Weights of a small segmentation model.
Model: 6.48M parameters, norm batchnorm, widths [64, 64, 128, 256].
Training: muon at rate 0.016, batches of 384.
Data: trained on rendered rooms with furniture, 19.1 epochs.
Rows from block 8 of a small segmentation model, named by matrix and row number. Rows with one number belong to one channel. Each number is 50 + 10 x the weight over its row's rms, rounded and kept within 0 to 99. All counts start at 0.
After each channel's rows are labels from the 100 images, of 14848, where the channel reaches its highest value: "lies over" is the class under the peak. Only what is clearly more common there than usual is listed. The data: rendered rooms with furniture.
# convs0: first 3x3 conv (model.decb.0.0.convs.0.weight, 128x256x3x3, each kernel summed), inputs 0-127
# convs1: second 3x3 conv (model.decb.0.0.convs.1.weight, 128x128x3x3, transposed, each kernel summed), outputs 0-127

convs0.67:50 50 50 50 50 50 50 50 50 50 50 50 50 50 50 50 50 50 50 50 50 50 50 50 50 50 50 50 50 50 50 50 50 50 50 50 50 50 50 50 50 50 50 50 50 50 50 50 50 50 50 50 50 50 50 50 50 50 50 50 50 50 50 50 50 50 51 50 50 50 50 50 50 50 50 26 50 50 50 50 50 50 50 50 50 50 50 50 50 50 50 50 50 50 18 50 50 50 50 50 50 50 50 50 50 50 50 50 50 50 50 50 50 50 50 50 50 50 50 50 50 50 50 50 50 50 50 50
convs1.67:53 50 50 48 50 50 40 50 50 50 50 50 65 50 50 55 50 50 50 50 50 50 50 50 50 50 50 50 50 50 50 50 20 50 50 50 49 50 50 50 50 50 50 50 50 50 50 00 54 50 50 50 50 50 40 50 50 50 50 50 50 50 50 50 50 50 50 50 50 50 50 50 50 50 50 50 50 50 50 42 50 50 50 50 50 50 50 50 50 50 50 50 50 50 50 50 50 50 51 24 50 50 50 50 50 08 50 50 50 51 50 50 50 50 50 50 50 00 50 50 50 50 50 50 50 50 50 50
lies over: ceiling

convs0.116:50 50 50 50 50 50 50 76 50 50 50 50 50 50 50 50 50 50 50 50 50 50 50 50 50 50 50 50 50 50 50 50 50 50 50 50 50 50 50 50 50 50 50 50 50 50 50 50 50 50 50 50 50 50 50 50 50 50 50 50 50 50 50 50 50 50 99 50 50 50 50 50 50 50 50 48 50 50 50 50 50 99 50 50 50 50 50 50 50 50 99 50 50 50 59 50 50 50 50 50 50 50 50 50 50 50 50 50 50 50 50 50 50 50 50 50 50 50 50 50 50 50 50 50 50 50 50 50
convs1.116:50 50 50 50 50 50 50 50 50 50 50 50 50 50 50 50 50 50 50 50 50 50 50 50 50 50 50 50 50 50 50 50 49 50 50 50 50 50 50 50 50 50 51 50 50 50 50 50 49 50 50 50 50 50 50 50 50 50 50 50 50 50 50 50 50 50 50 50 50 50 50 92 50 50 50 50 50 50 50 50 50 50 50 50 50 50 50 50 62 50 50 50 50 50 50 50 50 50 49 50 50 50 50 50 50 50 50 50 50 50 50 50 50 30 50 50 49 99 48 51 50 50 50 50 48 50 50 50
lies over: floor

convs0.41:50 50 50 50 50 50 50 50 50 50 50 50 50 50 50 50 50 50 50 50 50 50 50 50 50 50 50 50 50 50 50 50 50 50 50 50 50 50 50 50 50 50 50 50 50 50 50 50 50 50 50 50 50 50 50 50 50 50 50 50 50 50 50 50 50 50 49 50 50 50 50 50 50 50 50 50 50 50 50 50 50 50 50 50 50 50 50 50 50 50 50 50 50 50 49 50 50 50 50 50 50 50 50 50 50 50 50 50 50 50 50 50 50 50 50 50 50 50 50 50 50 50 50 50 50 50 50 50
convs1.41:33 50 50 62 50 50 51 50 50 50 50 50 74 50 49 99 50 50 50 50 50 50 50 50 50 50 50 49 50 50 79 50 50 50 50 50 50 50 50 50 50 50 51 50 61 50 50 47 70 50 50 51 50 50 00 50 50 50 50 50 50 50 50 50 50 50 50 50 50 50 50 52 50 50 50 50 50 50 50 49 50 50 53 50 50 50 49 51 40 50 50 50 50 50 50 51 50 50 48 50 50 50 48 50 50 50 50 50 50 63 50 50 50 50 50 50 50 00 50 55 50 50 50 50 48 51 50 50
lies over: wall

convs0.40:50 50 50 50 50 50 50 50 50 50 50 50 50 50 50 50 50 50 50 50 50 50 50 50 50 50 50 50 50 50 50 50 50 50 50 50 50 50 50 50 50 50 50 50 50 50 50 50 50 50 50 50 50 50 50 50 50 50 50 50 50 50 50 50 50 50 50 50 50 50 50 50 50 50 50 01 50 50 50 50 50 50 50 50 50 50 50 50 50 50 50 50 50 50 82 50 50 50 50 50 50 50 50 50 50 50 50 50 50 50 50 50 50 50 50 50 50 50 50 50 50 50 50 50 50 50 50 50
convs1.40:55 50 50 50 50 50 50 50 50 50 50 50 50 50 50 50 50 50 50 50 50 50 50 50 50 50 50 50 50 50 50 50 50 50 50 50 50 50 50 50 50 50 50 50 50 50 50 99 50 50 50 50 50 50 52 50 50 50 50 50 50 50 50 50 50 50 50 50 50 50 50 50 50 50 50 50 50 50 50 50 50 50 53 50 50 50 50 50 50 50 50 50 50 50 50 50 50 50 50 51 50 50 50 50 50 50 50 50 50 50 50 50 50 49 50 50 50 50 50 50 50 50 50 50 50 50 50 50
lies over: wall

convs0.108:50 50 50 50 50 50 50 50 50 50 50 50 50 50 50 50 50 50 50 50 50 50 50 50 50 50 50 50 50 50 50 50 50 50 50 50 50 50 50 50 50 50 50 50 50 50 50 50 50 50 50 50 50 50 50 50 50 50 50 50 50 50 50 50 50 50 50 50 50 50 50 50 50 50 50 62 50 50 50 50 50 50 50 50 50 50 50 50 50 50 50 50 50 50 66 50 50 50 50 50 50 50 50 50 50 50 50 50 50 50 50 50 50 50 50 50 50 50 50 50 50 50 50 50 50 50 50 50
convs1.108:46 50 50 54 50 50 15 50 50 50 50 50 72 50 50 50 50 50 50 50 50 50 50 50 50 50 50 50 50 50 50 50 02 50 50 50 44 50 50 50 50 50 50 50 50 50 50 00 50 50 50 50 50 50 64 50 50 50 50 50 50 50 50 50 50 50 50 50 50 50 50 42 50 50 50 50 50 50 50 50 50 50 48 50 50 50 50 50 50 50 50 50 50 50 50 50 50 50 50 48 50 50 50 50 50 49 50 50 50 50 50 50 50 50 50 50 50 33 50 50 50 50 50 50 50 50 50 50
lies over: ceiling

convs0.49:50 50 50 50 50 50 50 50 50 50 50 50 50 50 50 50 50 50 50 50 50 50 50 50 50 50 50 50 50 50 50 50 50 50 50 50 50 50 50 50 50 50 50 50 50 50 50 50 50 50 50 50 50 50 50 50 50 50 50 50 50 50 50 50 50 50 50 50 50 50 50 50 50 50 50 36 50 50 50 50 50 50 50 50 50 50 50 50 50 50 50 50 50 50 88 50 50 50 50 50 50 50 50 50 50 50 50 50 50 50 50 50 50 50 50 50 50 50 50 50 50 50 50 50 50 50 50 50
convs1.49:43 50 50 40 50 50 99 50 50 50 50 50 50 50 50 50 50 50 50 50 50 50 50 50 50 50 50 50 50 50 50 50 46 50 50 50 35 50 50 50 50 50 49 50 50 50 50 45 54 50 50 50 50 50 63 50 50 50 50 50 50 50 50 50 50 50 50 50 50 50 50 51 50 50 50 50 50 50 50 00 50 50 46 50 50 50 50 50 50 50 50 50 50 50 50 50 50 50 50 52 50 50 37 50 50 37 50 50 50 42 50 50 50 50 50 50 50 50 50 50 50 50 50 50 48 61 50 50
lies over: wall

convs0.42:50 50 50 50 50 50 50 49 50 50 50 50 50 50 50 50 50 50 50 50 50 50 50 50 50 50 50 50 50 50 50 50 50 50 50 50 50 50 50 50 50 50 50 50 50 50 50 50 50 50 50 50 50 50 50 50 50 50 50 50 50 50 50 50 50 50 99 50 50 50 50 50 50 50 50 50 50 50 50 50 50 50 50 50 50 50 50 50 50 50 50 50 50 50 49 50 50 50 50 50 50 50 50 50 50 50 50 50 50 50 50 50 50 50 50 50 50 50 50 50 50 50 50 50 50 50 50 50
convs1.42:42 50 50 50 50 50 50 50 50 50 50 50 50 50 50 53 50 50 50 50 50 50 50 50 50 50 50 50 50 50 06 50 46 53 50 50 50 50 50 50 50 50 50 47 99 50 50 50 65 50 50 50 50 50 50 50 50 36 48 50 50 50 50 50 50 50 31 50 50 50 50 77 50 37 50 50 50 50 50 33 50 50 54 50 50 50 50 50 00 50 50 50 29 50 50 52 46 50 48 50 50 50 52 50 50 45 50 50 50 60 49 50 49 36 49 50 50 86 50 66 50 50 50 50 51 39 50 50
lies over: floor

convs0.25:50 50 50 50 50 50 50 50 50 50 50 50 50 50 50 50 50 50 50 50 50 50 50 50 50 50 50 50 50 50 50 50 50 50 50 50 50 50 50 50 50 50 50 50 50 50 50 50 50 50 50 50 50 50 50 50 50 50 50 50 50 50 50 50 50 50 50 50 50 50 50 50 50 50 50 43 50 50 50 50 50 50 50 50 50 50 50 50 50 50 50 50 50 50 47 50 50 50 50 50 50 50 50 50 50 50 50 50 50 50 50 50 50 50 50 50 50 50 50 50 50 50 50 50 50 50 50 50
convs1.25:60 50 50 53 50 50 20 50 50 50 50 50 83 50 50 30 50 50 50 50 50 50 50 50 50 50 50 50 50 50 50 50 49 50 50 50 34 50 50 50 50 50 52 50 50 50 50 99 53 50 50 50 50 50 50 50 50 50 50 50 50 50 50 50 50 50 50 50 50 50 50 50 50 50 50 50 50 50 50 49 50 50 56 50 50 50 50 50 50 50 50 50 50 50 50 50 50 50 50 00 50 50 53 50 50 85 50 50 50 50 50 50 50 50 50 50 50 50 50 28 50 50 50 50 48 47 50 50
lies over: wall

convs0.46:50 50 50 50 50 50 50 50 50 50 50 50 50 50 50 50 50 50 50 50 50 50 50 50 50 50 50 50 50 50 50 50 50 50 50 50 50 50 50 50 50 50 50 50 50 50 50 50 50 50 50 50 50 50 50 50 50 50 50 50 50 50 50 50 50 50 50 50 50 50 50 50 50 50 50 99 50 50 50 50 50 50 50 50 50 50 50 50 50 50 50 50 50 50 09 50 50 50 50 50 50 50 50 50 50 50 50 50 50 50 50 50 50 50 50 50 50 50 50 50 50 50 50 50 50 50 50 50
convs1.46:50 50 50 50 50 50 43 50 50 50 50 50 55 50 50 50 50 50 50 50 50 50 50 50 50 50 50 50 50 50 50 50 50 50 50 50 47 50 50 50 50 50 50 50 50 50 50 00 50 50 50 50 50 50 51 50 50 50 50 50 50 50 50 50 50 50 50 50 50 50 50 49 50 50 50 50 50 50 50 50 50 50 52 50 50 50 50 50 50 50 50 50 50 50 50 50 50 50 50 51 50 50 50 50 50 00 50 50 50 50 50 50 50 50 50 50 50 47 50 50 50 50 50 50 50 50 50 50
lies over: ceiling

convs0.81:50 50 50 50 50 50 50 50 50 50 50 50 50 50 50 50 50 50 50 50 50 50 50 50 50 50 50 50 50 50 50 50 50 50 50 50 50 50 50 50 50 50 50 50 50 50 50 50 50 50 50 50 50 50 50 50 50 50 50 50 50 50 50 50 50 50 50 50 50 50 50 50 50 50 50 41 50 50 50 50 50 50 50 50 50 50 50 50 50 50 50 50 50 50 54 50 50 50 50 50 50 50 50 50 50 50 50 50 50 50 50 50 50 50 50 50 50 50 50 50 50 50 50 50 50 50 50 50
convs1.81:45 50 50 43 50 50 42 50 50 50 50 50 50 50 50 59 50 50 50 50 50 50 50 50 50 50 50 50 50 50 50 50 60 50 50 50 25 50 50 50 50 50 50 50 50 50 50 00 56 50 50 50 50 50 50 50 50 50 50 50 50 50 50 50 50 50 50 50 50 50 50 47 50 50 50 50 50 50 50 50 50 50 46 50 50 50 50 50 50 50 50 50 50 50 50 50 50 50 35 40 50 50 51 50 50 28 50 50 50 50 50 50 50 50 50 50 50 15 50 50 50 50 50 50 50 51 50 50
lies over: ceiling

convs0.51:50 50 50 50 50 50 50 50 50 50 50 50 50 50 50 50 50 50 50 50 50 50 50 50 50 50 50 50 50 50 50 50 50 50 50 50 50 50 50 50 50 50 50 50 50 50 50 50 50 50 50 50 50 50 50 50 50 50 50 50 50 50 50 50 50 50 51 50 50 50 50 50 50 50 50 47 50 50 50 50 50 50 50 50 50 50 50 50 50 50 50 50 50 50 47 50 50 50 50 50 50 50 50 50 50 50 50 50 50 50 50 50 50 50 50 50 50 50 50 50 50 50 50 50 50 50 50 50
convs1.51:49 50 50 50 50 50 50 50 50 50 50 50 62 50 50 73 50 50 50 50 50 50 50 50 50 50 50 50 50 50 21 50 52 50 50 50 50 50 50 50 50 50 50 50 53 50 50 50 71 50 50 50 50 50 50 50 50 50 50 50 50 50 50 50 50 50 50 50 50 50 50 42 50 50 50 50 50 50 50 13 50 50 48 50 50 50 50 50 53 50 50 50 50 50 50 50 50 50 50 52 50 50 99 50 50 50 50 50 50 42 50 50 50 48 50 50 50 82 50 52 50 50 50 50 49 50 50 50
lies over: wall

convs0.122:50 50 50 50 50 50 50 50 50 50 50 50 50 50 50 50 50 50 50 50 50 50 50 50 50 50 50 50 50 50 50 50 50 50 50 50 50 50 50 50 50 50 50 50 50 50 50 50 50 50 50 50 50 50 50 50 50 50 50 50 50 50 50 50 50 50 50 50 50 50 50 50 50 50 50 47 50 50 50 50 50 50 50 50 50 50 50 50 50 50 50 50 50 50 37 50 50 50 50 50 50 50 50 50 50 50 50 50 50 50 50 50 50 50 50 50 50 50 50 50 50 50 50 50 50 50 50 50
convs1.122:51 50 50 17 50 50 50 50 50 50 50 50 91 50 50 50 50 50 50 50 50 50 50 50 50 50 50 50 50 50 51 50 49 50 50 50 49 50 50 50 50 50 50 50 50 50 50 41 69 50 50 50 50 50 44 50 50 50 50 50 50 50 50 50 50 50 50 50 50 50 50 50 50 50 50 50 50 50 50 54 50 50 44 50 50 50 50 50 50 50 50 50 50 50 50 50 50 50 49 44 50 50 99 50 50 59 50 50 50 50 50 50 50 49 50 50 50 50 50 50 50 50 50 50 50 50 50 50
lies over: wall

convs0.9:50 50 50 50 50 50 50 50 50 50 50 50 50 50 50 50 50 50 50 50 50 50 50 50 50 50 50 50 50 50 50 50 50 50 50 50 50 50 50 50 50 50 50 50 50 50 50 50 50 50 50 50 50 50 50 50 50 50 50 50 50 50 50 50 50 50 51 50 50 50 50 50 50 50 50 32 50 50 50 50 50 50 50 50 50 50 50 50 50 50 50 50 50 50 36 50 50 50 50 50 50 50 50 50 50 50 50 50 50 50 50 50 50 50 50 50 50 50 50 50 50 50 50 50 50 50 50 50
convs1.9:31 50 50 41 50 50 44 50 50 50 50 50 50 50 50 56 50 50 50 50 50 50 50 50 50 50 50 50 50 50 37 50 41 50 50 50 51 50 50 50 50 50 50 50 50 50 50 47 37 50 50 50 50 50 65 50 50 50 50 50 50 50 50 50 50 50 50 50 50 50 50 51 50 50 50 50 50 50 50 36 50 50 50 50 50 50 50 50 50 50 50 50 50 50 50 50 50 50 52 45 50 50 50 50 50 47 50 50 50 99 50 50 50 50 50 50 50 43 50 25 50 50 50 50 50 69 50 50
lies over: wall

convs0.70:50 50 50 50 50 50 50 56 50 50 50 50 50 50 50 50 50 50 50 50 50 50 50 50 50 50 50 50 50 50 50 50 50 50 50 50 50 50 50 50 50 50 50 50 50 50 50 50 50 50 50 50 50 50 50 50 50 50 50 50 50 50 50 50 50 50 99 50 50 50 50 50 50 50 50 50 50 50 50 50 50 99 50 50 50 50 50 50 50 50 99 50 50 50 50 50 50 50 50 50 50 50 50 50 50 50 50 50 50 50 50 50 50 50 50 50 50 50 50 50 50 50 50 50 50 50 50 50
convs1.70:50 50 50 50 50 50 50 50 50 50 50 50 50 50 51 54 50 50 50 50 50 50 50 50 50 50 50 50 50 50 00 50 48 50 50 50 50 50 50 50 50 50 50 50 50 50 50 50 50 50 50 50 50 50 50 50 50 50 50 50 50 50 50 50 50 50 47 50 50 50 50 90 50 48 50 50 50 50 50 50 50 50 51 50 50 50 50 50 99 50 50 50 50 50 51 50 48 50 42 50 51 50 50 50 50 50 50 50 50 50 50 50 50 27 50 50 50 69 50 51 50 50 50 50 50 50 50 50
lies over: floor

convs0.86:50 50 50 50 50 50 50 50 50 50 50 50 50 50 50 50 50 50 50 50 50 50 50 50 50 50 50 50 50 50 50 50 50 50 50 50 50 50 50 50 50 50 50 50 50 50 50 50 50 50 50 50 50 50 50 50 50 50 50 50 50 50 50 50 50 50 50 50 50 50 50 50 50 50 50 43 50 50 50 50 50 50 50 50 50 50 50 50 50 50 50 50 50 50 59 50 50 50 50 50 50 50 50 50 50 50 50 50 50 50 50 50 50 50 50 50 50 50 50 50 50 50 50 50 50 50 50 50
convs1.86:50 50 50 57 50 50 44 50 50 50 50 50 72 50 50 50 50 50 50 50 50 50 50 50 50 50 50 50 50 50 50 50 00 50 50 50 50 50 50 50 50 50 49 50 50 50 50 00 50 50 50 50 50 50 99 50 50 50 50 50 50 50 50 50 50 50 50 50 50 50 50 50 50 50 50 50 50 50 50 50 50 50 51 50 50 50 50 50 50 50 50 50 50 50 50 50 50 50 50 56 50 50 50 50 50 49 50 50 50 50 50 50 50 50 50 50 50 50 50 50 50 50 50 50 50 50 50 50
lies over: ceiling

convs0.34:50 50 50 50 50 50 50 50 50 50 50 50 50 50 50 50 50 50 50 50 50 50 50 50 50 50 50 50 50 50 50 50 50 50 50 50 50 50 50 50 50 50 50 50 50 50 50 50 50 50 50 50 50 50 50 50 50 50 50 50 50 50 50 50 50 50 52 50 50 50 50 50 50 50 50 48 50 50 50 50 50 50 50 50 50 50 50 50 50 50 50 50 50 50 45 50 50 50 50 50 50 50 50 50 50 50 50 50 50 50 50 50 50 50 50 50 50 50 50 50 50 50 50 50 50 50 50 50
convs1.34:49 50 50 43 50 50 99 50 50 50 50 50 71 50 50 51 50 50 50 50 50 50 50 50 50 50 50 50 50 50 50 50 50 50 50 50 49 50 50 50 50 50 50 50 49 50 50 50 23 50 50 50 50 50 36 50 50 50 50 50 50 50 50 50 50 50 50 50 50 50 50 50 50 50 50 50 50 50 50 00 50 50 51 50 50 50 50 50 48 50 50 50 50 50 52 50 50 50 50 51 50 50 84 50 50 54 50 50 50 50 50 50 50 46 50 50 50 49 50 49 50 50 50 50 44 51 50 50
lies over: wall

convs0.45:50 50 50 50 50 50 50 50 50 50 50 50 50 50 50 50 50 50 50 50 50 50 50 50 50 50 50 50 50 50 50 50 50 50 50 50 50 50 50 50 50 50 50 50 50 50 50 50 50 50 50 50 50 50 50 50 50 50 50 50 50 50 50 50 50 50 50 50 50 50 50 50 50 50 50 39 50 50 50 50 50 50 50 50 50 50 50 50 50 50 50 50 50 50 70 50 50 50 50 50 50 50 50 50 50 50 50 50 50 50 50 50 50 50 50 50 50 50 50 50 50 50 50 50 50 50 50 50
convs1.45:11 50 50 99 50 50 26 50 50 50 50 50 50 50 50 50 50 50 50 50 50 50 50 50 50 50 50 50 50 50 50 50 00 50 50 50 52 50 50 50 50 50 50 50 50 50 50 45 57 50 50 50 50 50 49 50 50 50 50 50 50 50 50 50 50 50 50 50 50 50 50 50 50 50 50 50 50 50 50 54 50 50 49 50 50 50 50 50 50 50 50 50 50 50 50 50 50 50 00 63 50 50 50 50 50 50 50 50 50 50 50 50 50 50 50 50 50 49 50 49 50 50 50 50 50 41 50 50
lies over: ceiling

convs0.99:50 50 50 50 50 50 50 50 50 50 50 50 50 50 50 50 50 50 50 50 50 50 50 50 50 50 50 50 50 50 50 50 50 50 50 50 50 50 50 50 50 50 50 50 50 50 50 50 50 50 50 50 50 50 50 50 50 50 50 50 50 50 50 50 50 50 50 50 50 50 50 50 50 50 50 68 50 50 50 50 50 50 50 50 50 50 50 50 50 50 50 50 50 50 56 50 50 50 50 50 50 50 50 50 50 50 50 50 50 50 50 50 50 50 50 50 50 50 50 50 50 50 50 50 50 50 50 50
convs1.99:68 50 50 93 50 50 30 50 50 50 50 50 34 50 50 41 50 50 50 51 50 50 50 50 50 50 50 50 50 50 88 50 49 50 50 50 50 50 50 50 50 50 50 50 52 50 51 63 48 50 50 50 50 50 39 50 50 50 50 50 50 50 50 50 50 50 50 50 50 50 50 48 50 50 50 49 50 50 50 58 50 50 47 50 50 50 50 50 50 50 50 50 50 50 51 50 50 49 05 49 50 50 52 50 50 59 50 50 50 10 50 50 50 48 50 50 50 48 50 56 50 50 50 50 51 00 50 50
lies over: wall

convs0.47:50 50 50 50 50 50 50 49 50 50 50 50 50 50 50 50 50 50 50 50 50 50 50 50 50 50 50 50 50 50 50 50 50 50 50 50 50 50 50 50 50 50 50 50 50 50 50 50 50 50 50 50 50 50 50 50 50 50 50 50 50 50 50 50 50 50 52 50 50 50 50 50 50 50 50 49 50 50 50 50 50 50 50 50 50 50 50 50 50 50 50 50 50 50 51 50 50 50 50 50 50 50 50 50 50 50 50 50 50 50 50 50 50 50 50 50 50 50 50 50 50 50 50 50 50 50 50 50
convs1.47:38 50 50 51 50 50 51 50 50 50 50 50 35 50 50 50 50 50 50 50 50 50 50 50 50 50 50 50 50 50 50 50 52 50 50 50 50 50 50 50 50 50 50 50 50 50 50 50 00 50 50 50 50 50 41 50 50 50 50 50 50 50 50 50 50 50 50 50 50 50 50 51 50 50 50 50 50 50 50 49 50 50 44 50 50 50 50 50 49 50 50 50 50 50 50 50 50 50 44 52 50 50 28 50 50 50 50 50 50 51 50 50 50 48 50 50 50 51 50 50 50 50 50 50 50 49 50 50
lies over: wall

convs0.95:50 50 50 50 50 50 50 99 50 50 50 50 50 50 50 50 50 50 50 50 50 50 50 50 50 50 50 50 50 50 50 50 50 50 50 50 50 50 50 50 50 50 50 50 50 50 50 50 50 50 50 50 50 50 50 50 50 50 50 50 50 50 50 50 50 50 84 50 50 50 50 50 50 50 50 50 50 50 50 50 50 69 50 50 50 50 50 50 50 50 69 50 50 50 49 50 50 50 50 50 50 50 50 50 50 50 50 50 50 50 50 50 50 50 50 50 50 50 50 50 50 50 50 50 50 50 50 50
convs1.95:50 50 50 50 50 50 50 50 50 50 50 50 50 50 50 59 50 50 50 50 50 50 50 50 50 50 50 50 50 50 25 50 50 50 50 50 50 50 50 50 50 50 49 50 31 50 50 50 50 50 50 50 50 50 50 50 50 50 50 50 50 50 50 50 50 50 50 50 50 50 50 72 50 51 50 50 50 50 50 51 50 50 50 50 50 50 50 50 99 50 50 50 51 50 50 50 50 50 49 50 50 50 50 50 50 50 50 50 50 50 50 50 50 38 50 50 50 95 50 82 50 50 50 50 71 50 50 50
lies over: floor

convs0.105:50 50 50 50 50 50 50 50 50 50 50 50 50 50 50 50 50 50 50 50 50 50 50 50 50 50 50 50 50 50 50 50 50 50 50 50 50 50 50 50 50 50 50 50 50 50 50 50 50 50 50 50 50 50 50 50 50 50 50 50 50 50 50 50 50 50 50 50 50 50 50 50 50 50 50 30 50 50 50 50 50 50 50 50 50 50 50 50 50 50 50 50 50 50 37 50 50 50 50 50 50 50 50 50 50 50 50 50 50 50 50 50 50 50 50 50 50 50 50 50 50 50 50 50 50 50 50 50
convs1.105:50 50 50 76 50 50 51 50 50 50 50 50 69 50 50 50 50 50 50 50 50 50 50 50 50 50 50 50 50 50 50 50 46 50 50 50 99 50 50 50 50 50 50 50 50 50 50 23 50 50 50 50 50 50 50 50 50 50 50 50 50 50 50 50 50 50 50 50 50 50 50 50 50 50 50 50 50 50 50 50 50 50 60 50 50 50 50 50 50 50 50 50 50 50 50 50 50 50 50 99 50 50 50 50 50 21 50 50 50 50 50 50 50 50 50 50 50 50 50 50 50 50 50 50 70 50 50 50
lies over: ceiling

convs0.124:50 50 50 50 50 50 50 50 50 50 50 50 50 50 50 50 50 50 50 50 50 50 50 50 50 50 50 50 50 50 50 50 50 50 50 50 50 50 50 50 50 50 50 50 50 50 50 50 50 50 50 50 50 50 50 50 50 50 50 50 50 50 50 50 50 50 49 50 50 50 50 50 50 50 50 58 50 50 50 50 50 50 50 50 50 50 50 50 50 50 50 50 50 50 52 50 50 50 50 50 50 50 50 50 50 50 50 50 50 50 50 50 50 50 50 50 50 50 50 50 50 50 50 50 50 50 50 50
convs1.124:50 50 50 50 50 50 35 50 50 50 50 50 51 50 50 50 50 50 50 50 50 50 50 50 50 50 50 50 50 50 50 50 31 50 50 50 10 50 50 50 50 50 50 50 50 50 50 00 50 50 50 50 50 50 50 50 50 50 50 50 50 50 50 50 50 50 50 50 50 50 50 47 50 50 50 50 50 50 50 50 50 50 49 50 50 50 50 50 50 50 50 50 50 50 50 50 50 50 50 25 50 50 50 50 50 50 50 50 50 50 50 50 50 50 50 50 50 39 50 50 50 50 50 50 50 50 50 50
lies over: ceiling

convs0.80:50 50 50 50 50 50 50 50 50 50 50 50 50 50 50 50 50 50 50 50 50 50 50 50 50 50 50 50 50 50 50 50 50 50 50 50 50 50 50 50 50 50 50 50 50 50 50 50 50 50 50 50 50 50 50 50 50 50 50 50 50 50 50 50 50 50 50 50 50 50 50 50 50 50 50 97 50 50 50 50 50 50 50 50 50 50 50 50 50 50 50 50 50 50 48 50 50 50 50 50 50 50 50 50 50 50 50 50 50 50 50 50 50 50 50 50 50 50 50 50 50 50 50 50 50 50 50 50
convs1.80:50 50 50 49 50 50 50 50 50 50 50 50 50 50 50 50 50 50 50 50 50 50 50 50 50 50 50 50 50 50 50 50 47 50 50 50 10 50 50 50 50 50 50 50 50 50 50 13 50 50 50 50 50 50 50 50 50 50 50 50 50 50 50 50 50 50 50 50 50 50 50 46 50 50 50 50 50 50 50 50 50 50 44 50 50 50 50 50 50 50 50 50 50 50 50 50 50 50 59 00 50 50 51 50 50 50 50 50 50 50 50 50 50 50 50 50 50 47 50 47 50 50 50 50 50 50 50 50
lies over: wall

convs0.10:50 50 50 50 50 50 50 49 50 50 50 50 50 50 50 50 50 50 50 50 50 50 50 50 50 50 50 50 50 50 50 50 50 50 50 50 50 50 50 50 50 50 50 50 50 50 50 50 50 50 50 50 50 50 50 50 50 50 50 50 50 50 50 50 50 50 99 50 50 50 50 50 50 50 50 50 50 50 50 50 50 99 50 50 50 50 50 50 50 50 78 50 50 50 50 50 50 50 50 50 50 50 50 50 50 50 50 50 50 50 50 50 50 50 50 50 50 50 50 50 50 50 50 50 50 50 50 50
convs1.10:50 50 50 50 50 50 50 50 50 50 50 50 50 50 49 52 50 50 50 50 50 50 50 50 50 50 50 48 50 50 00 50 51 50 50 50 50 50 50 50 50 50 51 49 51 50 50 50 50 50 50 50 50 50 50 50 50 48 47 50 50 50 50 50 50 50 37 50 50 50 50 37 50 46 50 50 50 50 50 50 50 50 50 50 50 50 50 50 88 50 50 50 50 50 50 50 50 50 50 50 50 50 49 50 50 49 50 50 50 50 50 50 50 12 50 50 50 50 49 52 50 50 50 50 35 50 50 50
lies over: floor

convs0.29:50 50 50 50 50 50 50 50 50 50 50 50 50 50 50 50 50 50 50 50 50 50 50 50 50 50 50 50 50 50 50 50 50 50 50 50 50 50 50 50 50 50 50 50 50 50 50 50 50 50 50 50 50 50 50 50 50 50 50 50 50 50 50 50 50 50 50 50 50 50 50 50 50 50 50 53 50 50 50 50 50 50 50 50 50 50 50 50 50 50 50 50 50 50 53 50 50 50 50 50 50 50 50 50 50 50 50 50 50 50 50 50 50 50 50 50 50 50 50 50 50 50 50 50 50 50 50 50
convs1.29:50 50 50 50 50 50 49 50 50 50 50 50 49 50 50 50 50 50 50 50 50 50 50 50 50 50 50 50 50 50 50 50 00 50 50 50 52 50 50 50 50 50 51 50 50 50 50 00 50 50 50 50 50 50 49 50 50 50 50 50 50 50 50 50 50 50 50 50 50 50 50 50 50 50 50 50 50 50 50 50 50 50 49 50 50 50 50 50 50 50 50 50 50 50 50 50 50 50 50 51 50 50 49 50 50 49 50 50 50 50 50 50 50 49 50 50 50 50 50 50 50 50 50 50 50 50 50 50
lies over: ceiling